A small model that predicts nearness at each pixel, trained from scratch.
Model: 64-pixel images, encoder arch convnext_v2, encoder moe soft, encoder num experts 64, encoder layers 6, encoder width 128, decoder norm batchnorm.
Rows from block 3 of the encoder of a small model that predicts nearness at each pixel, named by matrix and row number. Rows with one number within an expert belong to one neuron, the router's apart. Each number is 500 + 25 x the weight over its row's rms, rounded and kept within 0 to 999. All counts start at 0. Numbers have three digits each. After the name is the row's rms in percent of the matrix's.
After each expert's rows are labels from the 100 images, of 14848, where the router gives the expert most weight on average: "strongest on" is what is common among them. Only what is clearly more common there than usual is listed. The data: rendered solids tumbling over patterned floors. In brackets: how many of the 100.
# router: slot weights (encoder.blocks.3.mlp.router.weight, 64x128, trained with AdamW), inputs 0-127
# up: expert up (encoder.blocks.3.mlp.up, 64x64x128), inputs 0-127
# down: expert down (encoder.blocks.3.mlp.down, 64x128x64, transposed), outputs 0-127

# expert 46
router.46 088:510520538457532515521516531519524498469534522517522512512514500505511502516464500469463486480492504501466473505455473490494505531535456470489507509517517507525561492553513492532496498513507465495492468469510450524522536529476544480458541469475489527501513483549504482490510528506495447468525523480490528510513490484456460511509486470519475497513509529517469476533539503446499520524500
up.2 094:500499499556548502531504525489500514486534519532508504491505532451529569508494469519545482474507492514488488506523522504467534527469496485538485496511518475549493508510500501518476480503489489516504486476458502482473506502488511463474474499488505475467477470537467487548486480515490484488559522457498520501473481494465537522490504484528498547459498502515432508531454497531481515454506
down.2 094:522482457469482537498478472529495496480494481474489499474512476514498487452488474514539534496498492530534507499545510524477456519469502530497516490493506503464510525530499538504501534478477517502503524484514488488465498553466496535498483463505527466508482511527498494565465543511484461516441446491550493546520549548535524490499484500470506497527492514506528493517502492520529517495464
up.3 103:489490519512517486473489529449471468507538494506526491505499510507505483548521493477519479502522502509496456517487535512493530517534539525486515450518513491514517500470515541514498510473497442523501505530470535506519497505466492515516506518447471504511496529486546504475434463491473480525528493440489488522428520490443507514521514484459502504504507531550484496505496475476530501480466
down.3 100:542522450521517529516507508524506493480529464514495513478535439524513491483478506513506528489492506525502548514488442547490468486534530495539515491516488524507493559525528524486511498550498480458484494479491507537527485517527492473440473511495460525487471532496486493509449513530514457497499477549452525502545491511508481503470510496503521517485515514459492529469511489530505492484493
up.4 098:492511467507476499509531488478545476493520506521525499497545472514506544506506536500505524553499482482460482473521548458536500505509485546459492483512500573499510504465474519524496482530514550512534526499485449525489515527491490487504501490494494512482499475501451504521516503487476482469498475517524490492428482458527469498485497478524461457467483493508509500460554518496533503493491
down.4 102:473512550440479464488481515501494501504493461522524507483490547494525482495493522488469531535489499504493502464473499505531530484478485466533520554501508458498512499536531557477459517518549436515526464494477500477508506521514500483559473474501540524507546467510534498506491466476514503526492477486552494522484512496500501467529485490475460457475508494489486518496499528477488490501487
up.5 087:498465543497487489440508461486527460470472539566479507512515504520535487518491539484528502485554486472506494533511501499538530508466512517504495521470508532500520534483503537512515493509516531447483505485509570499486491511446507455463491521514507496479521476533475516496534473505518502498512450482515462501510552519498462489479524482483507466466530491491497486490494521491515502510458
down.5 093:491497571515496480473541499483490511496503455487505519526511469441496499477487500502462493514498512452501502529495488514512482486453504494563442532529551464514502512508482532462496501517515489500526485439491522496510459501531487539520471478494493491498519508502504439493521472549496516513499489506495530426482502507497469514473542470525500502500476482515491513518497470502505535514461
up.6 091:505533448476562471467514458523524523490486503520485495513502518509505458476517497527523477484469514506513487501504553563489557514528476489520510520494471491485496499504462503535484460482530449482476465517512492502552538493488504524486487507497455488489493519494472484546548454523536497477486498482482453461473510459492528494510499526503499509486474518507508488532508503558491502483516
down.6 097:450533466468445523514520502510513486485543502519530496513510492500465526516495470501503502488469477465498477484472494521502510518500511527492449504544520526499493526514461522509493490494492523442504482499492489489522527531477496504479508458462521487488472552485505497522515516535483542507476478498549471521540553456517512490472524499448558505506488551507519550503512460529476508490493
strongest on: count: one (66)

# expert 28
router.28 083:505528525462469498509490498540457486509489466515513496470500505500527480494514466464451462519510475462499495481462520460474505534485527472459507550520516507517563496535515445547490478491537481496492477458503451523492484510539474501503482513538530520494512478481519488505489484516498529500512476516508523454516501488525533485465459481505509488523475505507462500545513459532545506506512
up.0 097:499473516500476501466486493516487475482505496513518492523486513541496454500446498507571529464447505495551500504464509477551507494517534478496512508494489460504511536494546487540543521451481519475533518487472505484525471516445500493519511505524525536480453464534499525475489487481492505473493508495481483497443494523505500517515499517536467527483467539495510513513510492518546511457498
down.0 104:491520531500507469508495510506478484514517529466494439486544461495507508505436499466457493522514531487527519532504525478512487553472467496502489478512495501529511466488545506475512464535478486509457518542449531510495499486533513493479512478514502480470490496511526472436495510486513518437487493498499509484515480498472495502455536517505435532509520491478495502524484481532508515469450
up.1 095:543513496482465510498505466557484493509482511520511501526511480509530497468486509529506514545535502460519485490488465507525483479474498489504476503492491520446511506559430481501547487525512493540489458515530494511469485468490459525493509494507513470502457490547481437503492510496498547511472481483519499522546517540510526529456495494451477520489509484525487493509463493520525525490534
down.1 105:542522494481532519475482499531483520491513499466480529511520488495547541512508524531535509524520492475542516520549483523517484468522479428465521556501508450512523478498482522518515483427490506494541481493535482522486526478507495494502494508488501574482500506499485474519487538476521465477489541511474532482486505493495524501486507505504498456491490539472498468523462514535495473484507
up.2 111:478542562526497508508488497528501510487497539458485488475505463458458496481501458518513538486494496511509495501576519511448485524480515554489504513480465488500541489526494532503488512486495479503508526455509502485543469488535492499476491504486491475486511509471497516480526502515495463518478489473462506512511525536477484546532502525519506493503500498489444480540538516547518505527433
down.2 103:477510483490514500497548520488500503514484512495517493499512501499526516512514514512534538476466503496472485487456426485456474530494505504501526462491503538461497537515453516494492499465461492555483509513456535503472495466466474478480502481504467467474487510447485531467504502505530525538554498440512477549468499466506486482512519514476504469500515474477455511518499498505511519462469
up.3 116:507485477495512450506550506460504490497477525497470520531517502468486489551476508529505546459498473454491514498512499502497516439570478523476520460481463485461515486454528508486506507488458481491509503477498501493547486514504497515511499505548507551509516475528462498525518508507466543486496494511490511494493570454457497462521483499520472497481490503481487490505541533500507522525508
down.3 101:508510501513451488519481492445512471465512510533494527507478496471517491490478485505540496509517503491466460466435523500508503520510532533488498490509516498506531516483570485521494482472492473482467524519469527497486513525471537475545480501494491470471512496513511460502553517504470489477551464493487519502441512505486504489539508500476462511484424487493510527485510444496534519511510
up.4 095:493475481517500474464534491500522483500479540468480494490473510538497532487513473493453514461499492512495526485527533516508444517491497453509500489480513448497472488521529517521490496534482480480519562501549525492501482523472473496467525512491526483516533462525493464462545484528447503495479519495463478464489538514507482505507503495493489466491502502471466539498554487479506560487539
down.4 105:511479503541525524495514499516489496509485517526485491514523544508511525492514491464502544494483518541473474525521486503477504534534475530473448478499494499524454533460554476513486514571495466451500492476473484511521524452507471520511473502491492495519509523434505507472497486516486508512496473532536467492485482530489476507501524507557460548480493511482521513478487545479516471472476
strongest on: count: one (69)

# expert 51
router.51 099:459485468511521505491498481479538514529498543487465488430483460461542534479449508545496525472530506463466478496527511501483513492501460556485503503457525522508461519493480525447508498494486530503464476492462525483491493511515532496505515521494500441487538518499480478502509481539502528512493534509551529521487523473493493483512532521462515501502503460506483498461500489515477480476517
up.0 105:515514451528461502482514489530506489496511488522476494519498512501508530501504472520455509537489484499531530470493514557461488438516526493478501503498499468482486502502485516495475480502498505498484475492499521476452499540540474473491494454466460505468532487515467504502546464511508548503484472533579485519535464557453471509500528530502521500497524521498473521499520514541496509530484
down.0 108:484507499506534458488514535486503485470494472487522497502477536455529490491507523504519508526472512453530507506532527517477521507490490481502488464477455518500487510485487475558483503507562529545482536509490519510490469529516497539503458494504554519535494490498494523495505503532430479515481512510452558472517504494513478475526469538476537479493458514486503473512450495519491489453497
up.1 108:523486506462501472510483563484464535502467486513482512558465473510510512526464480527464476500509531478485467519514455494462499498477516458521497469482480521503488520481489510476471466524522535509553530516503478527493518512456468499534498496514483498506469444553526490478504489522456512460478510481508501477472550503539545517514542522518534483483502470498489518516525492506496526495504
down.1 103:459472440534483485486507529475495490497482542525506549511493495537488467485464498504538521463521501521516510506515510513462504552471509481484532513485503555493510515511481526492508529493491461511472505474521455492538484524494509475492504495466493522522481447498516542447510518492471499497520525484530487502560468520491495571442486469502523477478502507503487475491528485512486513464516
up.2 111:500471473510481457525506501497466453485527514493491500471525522540475526519487548526502497470548478460469501510503457487505522515493496470473495491455513504497541525479509448538490532480488488483505458465494554514561505529483504537468497522451516490510522524509534479449477464513504529542524498518521511516506464489536496512507482500471519523477487489503509538521499524449485508481496
down.2 111:507512508539521505497512499519498520533493531539508459509519470499546488450470511487498459519522496471486490474511515486520499502508519489512491499479521511492482535520504532510487482517540475467458446515457485491474524448456534462521515467463436505545544494546534559498470509486476494490486540496501474491501511501499480540532478487548492501499506515524516465463492521535489493485498
up.3 096:506526477526513513476504454525488503508503511492485490470512488468494480506486480478475485451531501532513501527551518512550481474501492483471519526527479496563508491501446547506509481495541525533471463494507507497457502519488467495511532533498486534531514505506525419490506502489491530490518506457489509503516453478515518523472531552535504489512527444471508451494478514477477505512508
down.3 087:515514490507518522489468492516490485517509498506482459500496496511460534506518514480543496502546525497516531481534475460520460531519504437516537481456496443528512480478513571485528500530527519490487495515468528489506511538548492514513475491501532513459525482534502494499495485502526500520522477458554540515511503512525495511561491503507485509520487436503532470510531518497525485471520
up.4 104:499437523472517504523495442477502544535478533495481507487510493493514544486489531509479497445459497532514500506493530497485464516495517513504485473485505523512487515510467488509530538492478486508476491474507487512504494456453449470537480517472530561513543516515482468545499488474490485507543510522491475544459502479514500518471524501489495508471510478534558544500503464531503502476484
down.4 099:532503516486482501499469496484514494501510502483473477479516485464513513482507474480559498463534520492504482481523531477505457486494492489484511449507513481530545481487538445500508542490515478543520474491485498534466502524515487467485487527507489469502542496537528524489494520509489491454531497509494454548556512538501514483521507500548535468501492513522457488470507494487482532459575
strongest on: count: four (50)

# expert 8
router.8 095:499497517467513480505544483488514507521506459508483483478527475507563566507478506511511476543527472499496484479461506519485506500490502563492528473501485508484499520506525451476490516505501458524468466498494469510500494527509485464541486485509500463460490503489505481531478519521553550507504477523516492512481536497518506464503477510477471458486560434496499513454530490531524476482491
up.0 099:500483540518483495483490526522490458509529496516501514524529490518511490531508498484537499512477520525459468503508546533526472526520505545483493526498512484490475503535504451505543504490523465528492455457520487488560522539487493482491514481477516537445451533518509458504520494490517504487518491520476500472508467515524490499490478469517528490550492498498422440475518506477469502518496
down.0 102:474475538454493538519455523526505542483530505503530538484541544511495436471488525490496507515477448467504504506508502480531506535484491483503481522507505494523497473540567488473491511482515528513527468505493534499469508480544482496513471501493472479460462475469511477512486492466524496508490451521515502473472517513501499482433499497489467458500462514457522508473513486474503475506482
up.1 095:507467497513485484464472505542524501523523474455509464456508514468477471484458480482511519541471478458508491456525477511511524505497497494442479516485502519515457517507490514446486522501496492573539496522492462501530471506526518538557510520520514525536468460500505453554495525472500520494511500493474535527515532517476520487517521495533506508491499499518500519457478494489509517473522
down.1 106:422478517562492499493488529491482499526489496553519513496467537513559478531483513519461494510493515516460501497514528490527487516466479489499507501468523494484503487486487541522463464476486492439474526498482557529535516471496522488478500494476467497530527512524531493501492482522473471535520492462540500518495524483502499511490466520460489531498483461535477513476507544478514529476499
up.2 099:496501494528538502480477495497508442531477513517512534498529520493529486495522486474506498506489493510524500481555498497482457527513501556515510504502470451496495477484452513479561468485457486474516453542484473494505513512510480499494519467483509507459458533470486498524499491547461552543507504519500518481533495464484516458543445477517522525496493518490501481485466522551507510504511
down.2 098:528510501483447494449516525523478508491499497502497505506504521500462507444460539504518482480450514493517492475458522545525482478501497532459455495503467511492528516509491535485486495494469546486507488466470469462509475501494541508511471544516482525443523471451544503552492487520506520504471491483503487516528502469456530474482488510517491469534479505528531498510516487492495477469454
up.3 093:462532533502503480551473526426501546489478447554516493483463515535472530539485504501462516521482531541475511512504508510498496529507542517487501482469507475528486515482485477448467511465479447495485493510489504523520499483488519504492485487496482495547489528505510521500465521515495497473489465490464517543456544517500455474495508530498501490534538538526508535502525493509506516489495
down.3 098:493507464518496516447513514537488534525523527493466526503503522505554483496485512492515520523519542493492495508459512473492490487507469507498523494523485497491497502523509509555516469474518524508437487506479502495497497520508502486505562535519522511544508551478490511526494519543436528451544550490484533487527483549517477550506463484555508501480497523478485512482464516507500472500499
up.4 100:528507536480538525520469480524527525514520527475492511468485521518503470505499517471501504480569511467491527553483497480483469487524489541510496522523464452524503496520485469509465473508468470486511521489475569500467492544476477504477514500523477503533488527458496498482469502478499529468473499472474508460531509479582511461510500498512514529479507464486484509513528506518481495534518
down.4 105:506517481481525492486528493513527456484498460480498561513503475526505490477521481523530522496497476505528516533481499511499551501449508463491512500473475497475506513483507492481537528464528517558490499484484524512546443513480525571500482496481523536514499488473500488467487502537522483522509513501481511461508505463471508517556502560507457467503533502468502465462492473532494523515507
strongest on: count: one (68)

# expert 5
router.5 100:518506552480487514495509460506470560477499489470512524460472519478506528474481503528508459471495519492501504525461489470503547457478525458513468516511539574481533457509521514486489484493519480503486492482465488530456513500518486553510454478511481516494480477484515474528463502480489547471513492540476500490490496545483524479517523500510492477536530513481514501475465462496511501465493
up.2 099:502468472487488488490486533485496527509536456515487509501529464507488506543486478507515471445502499505480482514437499474516495476502504490516517522497543470551552472458494518505491527481535435528467502493487448515466512489492484500492535498454487535528536503521482504458544529505488514476526519481512481504535494511485504537547472460469520511552485525494503514513500524503466517524507
down.2 095:505490539473510506526509493518495544473522508478507480524524531508538478486533508460514509504520465501486518526495451520493488437482503504486463498453528481507502504524494508508490456556463553497526492527542485495501533522459543513520491501488469447478527530507522524518454482519503529477525481526470569480508480461508505464525501483495481541516507518487496502457485533497508480482499
up.3 119:490489490483509491484469510507476458500508546517513466525489514496459493506505509524491493460482491440454496495499478472528524528473490513494498452554499470539488486483521491559519495533449446508500519500501498484495519499484494494448514494502491523459582496513495519455498523533485528476462510499514526442490516495515500507505500534530480480561488500493525514527544483504494496490519
down.3 104:528512504440540506515487470505500511469494533484505521519518480488545509512518517468477512507486482505519479470535498494537498529491512505534521498450536513518480475494497506487501485522530533518503506513529507495486488428497445480513486490529514475524515463481514546470552513486495461482535530490507523488461508470492496534514481532542507544461469516436449481494483479500502494484540
up.4 097:483460490474462522524507497484482485483501501515526501509482499493501505510490440505523527531500501515492494480436513485520487484536506498536504491480495476533507484475490522532494485476511488521549481513514515517540512487510487519449501476526471487512473502482508532516510511497465464447537515548476520530535504493499518559505495500493547483474509531446459444576507519514507525538471
down.4 102:495499498481527514493498512507509520506519478510532512496533447537492518471516517507529504462500476435495493483481461541477480465495494511543471501465505509490450480469504468508481478502493544484491488497487449481501508505484525525532540517494509504519485487462504536517475457490478551471475473489530459526479515483474446545474507484527552501531540471492456454508501503522479513488480
up.5 092:501485492443490474497523520513473485489483515508472498503512494466462511495503473513524511478480511490512527460500530463567481549488601489509485480542490503476522520528494507508482458467435488498502503500509486529499473475472458511492509524502506521542520475548511514553497493490487510507509481506508516527477522492494508517467467492479486461524507519474527533477507502520544494493449
down.5 094:504513535482466514528512480485504474469480510480488489472526490479507484555534490507501503518516496489457518482502509518511507517521488473519507491476475474457499486465509499446475473493520449471475516499426518496465543536496467471515511530507501459440489526499481523523510498503502468521446501504521491550461496506499483516468537490478513497443490499534432495501506531459504497486497
up.6 097:502517509467511535557528480493508509511522548461491505464484552481495504503466537535501489541479493537528535520480435435464482492491485482536487495477495486483500518513498523475520470496504469493501485449510488473467471480456504517487474499468489518488508533498532517462561520518547494486513517499521481508493528480479526517504518534523501469492521540507494507518533488469505490542470
down.6 103:467498493506512494507526465474454499505525466484459456468470492513537528518487491496518494506570477523484488496470490532501496480516518543536470497526485513513482487487518472529493521526527498466482492499565507496506540516544517514485476496486503497499465487524509533461535519493430500476472495514549490490525531480511485515545485489476476482493439495537447496514503477502514477532486
strongest on: count: one (71)

# expert 21
router.21 092:480535513471545507464496491479468495488489507475487491495479514535479496524527466449509527552524530480529547536501452549497518514469473510493513496548534504461563507529523489490471510503492512476520469507514485511485529481488474503512518484502549515495475478449519518476467476479514556491508478531502456484516499534531505474454471511476490490505483492500537472488494482542522500519496
up.4 111:531491469523498465517519472494497462484514492491496511531500553520442456491516564479477541535486533505515525508462520494518545544495486467549502542560501472511565504527528558515492501480497507489460496465502467496528518482511517468494473475500469469489550525496477487465476516503489496478463499500507489524497499469533485491518493494511514528486497499504515539491502494493498484462491
down.4 110:520473496510482487546512485507485491506501447516478501516542489494526466495472477504471533525528466550507479554490467514513534489486470468471530497470541505518474507463492512488538512502510510527485550549514478518537486490508511459502473496526495484515473483488510464504521490463465496506427458496510501502515456505469514493524466469507448486479512509469535496494488523442505504515526
up.5 105:500525488520502510449534524456534527513471491459502486451520501473503472512533456533529511509479517452528523514508469484495492493515516480531478524460508535504537483486513457457483523512513516460519501451504515503530498474497516512513460506499471487518508501506476451578541489539532512495518481519444509493518488547472496534535513466497496484458500528497491515497496481511491494486511
down.5 103:487446500498531491517508532495498499508494542507520502480473505536495466503540504489461504501514511449504494464466523492450484479506495556518482518540519501436495489507499507494493478458472500475429475456496531486506527464527488554488499482485509491538509472527493568534506475507504497497514490458507511498478479488524444509486480493512499505506487502486519565485501516518473515465526
up.6 082:465503523553492544473504480578472502462489506503478500456495495449453511479506549496461562501495488472490506526504504489507498527482529510507472476489520523528533496505468491516552544502462510512528475494460513510564507525480480491476502486469472518500472461535469467525511536538480494506514498480516501502494530520485480507473500496497514493494479500531528543483493508465487506500469
down.6 084:514520519454528493530479472514504502497510511531512503472523509541559492518488510506500520509553522494473499529470495476517534501457493484540467515515534506571533501500471508521494503509482465528516473509501481543530463510504510509494501489475468495523503554561456490517491505488455525524530486545501535477493491510536490513533485550497503504499514538479498500501495526431495485538510
up.7 094:473521503497501464485518534522482547513506494456512504547469521519518491523486473516500515481453461514476433486476458555543492532476491470530526478484501479446496481515527493534502507514553527510537479501481499516526487504480506510495506496496506502534486537500488495458521553514498478458519509501477485512498501538469470445497513530473511482505500520493463513486525515526517532544538
down.7 096:496506505510478557471476481509479522518510536502539499471515538536472512495502541506530487535557509543483451469476544496512507500473475501457530489526487521474491478480527488501498516513500478489494450502519454508513485480533502467542513479510533472462480505463492498456509535475470549467515478502492517502504509510502482500456522480496485433482505483545480527463510521526505525489484
up.8 105:487477507453476495555537465504483509489514489492491501499488498486513528472509520504532516539470511498484530520532490506499506468514520510533534482496489470455494512475468552530537512480509550505490467482489524508490522487462448490495467509527472483546503493469499480549516504488504522470490524526457503458569455483506491501496501500523452511470526521527512473480539468503506453477467
down.8 102:496483509491486478469503491480500450467519481546533490449505522466527472506506484530502509515456516517513525459470528490511480518526487507486526497502545501465493487479527513465517496501492545505553543510490490464513476470507507450478470505535500523485447494468520457482492483463504554477521494496492466448445516455514489474464494535499494476496483508544468481512505512500491523480515
strongest on: count: one (58)

# expert 54
router.54 098:480460466500509459477509542527543533543484510497484532478533487446550548526498499482495458530462495558528479516518520532520481500512485490537519496493485451554485543521467508526520503469525520518502477518490489455460493497536503496498501520486504490505517498492496476519483501511497512515512478493527505472545491484502480503541485464485499482519515454472533463478470484502517447520506
up.0 099:475519527496466506517527480519519538516461484497523494503493514498480515521506458549475471529445505494504495517483500474524473528509478501544521468508458479539445496507505488528486502457500534455496472426470501494488470520469542508528517469473497556500471513520515510494499539524522519497480489508497515508530508487467456478551546487485493472503471546491500504517477473478475484488500
down.0 094:492500515534517490491506519499502504485474483551500531491492498510501470523489472487540523543481491512493533536489527489491516516472535498437489461526523558504533508487478466504548467529462467529487499462508498508525479492504492467530529495506538475485479474530458489531477483445495495517535513463515548494470483485491519507476489505481536513516521560510540497526512515539475511479547
up.1 092:474519494500508524488471511490494531477468527496485488505477523471461482524494516516533535490504495527490475530481495468523520505524490474506473491473547524507509491463459470537517493491487527503512521530443485488489535526507458494561480470505475508465501564478482468469535446523486493508538516481515468543479513483491453503509533508535521492493500527489524521531478460543520501461534
down.1 101:485498534528491514450521516522531506508491450470435504465502480484501531490516511509482483495512481482528527468517466519499469537468493509510467504493518520526464515515546493522515494530493488530548502493528531533485540473534519515499472507516511487437487444496495536505517524502454498558501483533554523510499499515517486497475508500440494524536489502485451499481515511522473494522504
up.2 085:447488505513461544526481523509514534503549506464480492472493527471485504492502471501515454493439475453508470537483499465505474482493498516529512473495533527464480505491482503520499541517566500477517479530501519523480478503492520494509502502496535497470500504508502415509498486445535504512502495499516476543463584491466529525503479496502502508540502492517498504479502498505493479510479
down.2 099:534472521525514506533508503532511543493529447510493525479518520493479481486518490495553534505496493546527535453525477509521506502541512464505530496522489473437453504513478508509512477481517499522510489524459497562443524524548492494473510455463507517527483537509510511508531499481484485508463511489510527474484494494535514501518479481497485470484469548481535499471486492517496519515448
up.3 097:494535455542488570500515524500482485504511530485536516512479492526493464512519533481443490491480467495506521490515482506504485537466489513506508476477535465527501474464486523470505513493509503462519461447532514492519509514473526519467497493503499500508526499533497487503515516528465490479504534507504456476482458465537509538489486481545462502532483477486464542555541492469486548516489
down.3 096:476522535502511481508477503505500500523468521521486494496492441540470485482492501486480511503482488562480482460486492492489536469458510496504516495563485479505515462539488521448479527494522486511529534507474530490500511487489494495501485517528522491464495499536479508535464448484476486517485473501484537496456456464512501522524574480473504541542537524493525482508461490479503530479473
up.4 095:510454476508510478488475502504498545497500548504519487451486495505551541474490482512507462517461490514519459497523532550538507474495498462492506489488474510502494492494497544470515494510514478497512481529492568518483488451508486446502496500492438530502505482494495456458555462474525504502492463534515500492492502532495504509481528513495553540492511484468535502524528490507542509465505
down.4 094:505481563476515519539485521522489547450494537509546532531509505482475494504497499456499500504550508487498536514522496481485503477525497467509510489501473515494451503494526543520480474515504465499529495503515490499480499501503485503516501538486536466506536564481498489517539512524535494474469519496536554479523524501530533469469524498550444490481528524541502479484479476493481492468471
strongest on: white object (59); grey object (42); its colour: white (25)

# expert 29
router.29 114:491466492475504473507459476495475483511491483531481547573487494496504512499479549540536498494499473525475445494529520512448486481513463501531526490498491494517477514471488471496522527456448535509513491481510515490491479468512505523473515527467509535543550526527530495490520504482535512562509522521520486517549468507482484506484488496506508531526484445466477516502474510518495521498485
up.0 094:530499478509493507437474501485536454499511527488530507507489479494487491483492516517490506448516494526491492514482521508537453477502476486499494503471504530494566485516535458456531539499518473501529504504531534521513519564485449498506508479511487464524501511510553477480510467506516476514483535507494524426508541509452498474533487484470486483555487496471485479493511522478492508515508
down.0 101:523458453523513506506520510534520498504485500490472496515477524437479498484467484511454510520548527456528482483481494512505504547535506495490513465534485483486516517488467517523524493505474526510494480490485501499462474546491506517517522513519451478496497484486477521476461510502493502498496551491509557468478550462527510504483494516494420497504498474514511530441505499458479502499549
up.1 103:515505464495493492470484500507510554490534550497506495484519495514475493486466507504510501486521499510474550515485455520514506459523523505512516467464529486489458540464493478561535509482500514496491481504495506527506496474526506488485514471511479521498507464521551510550459462511506475547497492481539492508469495460545502475530459508460504512432506467529500477530469521479495515474547
down.1 106:508470483538505457548486505511466510495546518484472509514491501510556525453457496488519507475469479521525529481512513549500497501513498499528475517528522525524493515519516488534491547474495432530478490534481484475507527497524507468488532498505478467516495511518466525530490506504466509471461422538483514504507525519521501476475522516485468512485485509521501472481489506429490483479477
up.2 091:556507510463519445512486534483502496516488489513472522503483464503507478545485491489481514498489505504501484497496577479542495506522488510494495498536515518467463486501498513465531506524521474543504476521498500502479500501480477492525546504484523556498520476480502489447532515547517543545469504497496487528527495461535478485510487474418511481470500513553500456500523494522476494498519
down.2 097:483488522462450473519497515508495500482525486495493534505526485486538506513487534501550521560510508477484478468505506461550511575509498422481471537488483500519512527487492474508540477525533508539506485490517503494491481521478465500509504529496520525489495478524523514448553474482494515510505521512479522468517513532482520499449461474497500454492500523517449462500504497490482517493511
up.3 098:521493493533461453501482441490484468541473482509515478504479503529465464490504465525471512505516477472463495500512470564482543480502518489464529519511513514511495505569487522507474535524531508503535521514495488504481516523520505529487516497530504438467496485497522522480494497495460539502532524517483464550499515548468511488455520505493505506509485545519489490527475479453510505470496
down.3 100:488474525527495468514541491506502482472497466477493510522516499538503505483542513509507465468551500535468568485458570518527494515523471515517515491528462498537539465490518477510495505486481499438499542510488522497483542486541511484501501520462467497506493490549459501508453499469512491461508498509482488517520494470494526482531462529484492501462493495540538501469516497486493480526506
up.4 097:471502466545496482478499471495517542494529516474469465479487485512481483515534498496480510513466498462482486522476489539519508520508472533499506488503548567504483523490461495499496485541465480526469466519488529546546502473520521480458527533514535494473477531523543518492534490522539536514518504466515474501485490481489476457521474457489527514455517540474498491483453511488505526501496
down.4 096:506472530482509487562502474508501488484485477462483559500500512520543495491514509469521519472519478524477504514511526510506493502489494492491491526505480500533513490511497542506495472505564601499518498516481491487514484523495515517519530531503481551471490482480508499519508494479512495489483472540496489545437463538492463459460524449493488518527461496477496501463450497510499489508473
strongest on: light from behind the camera (51); count: four (49)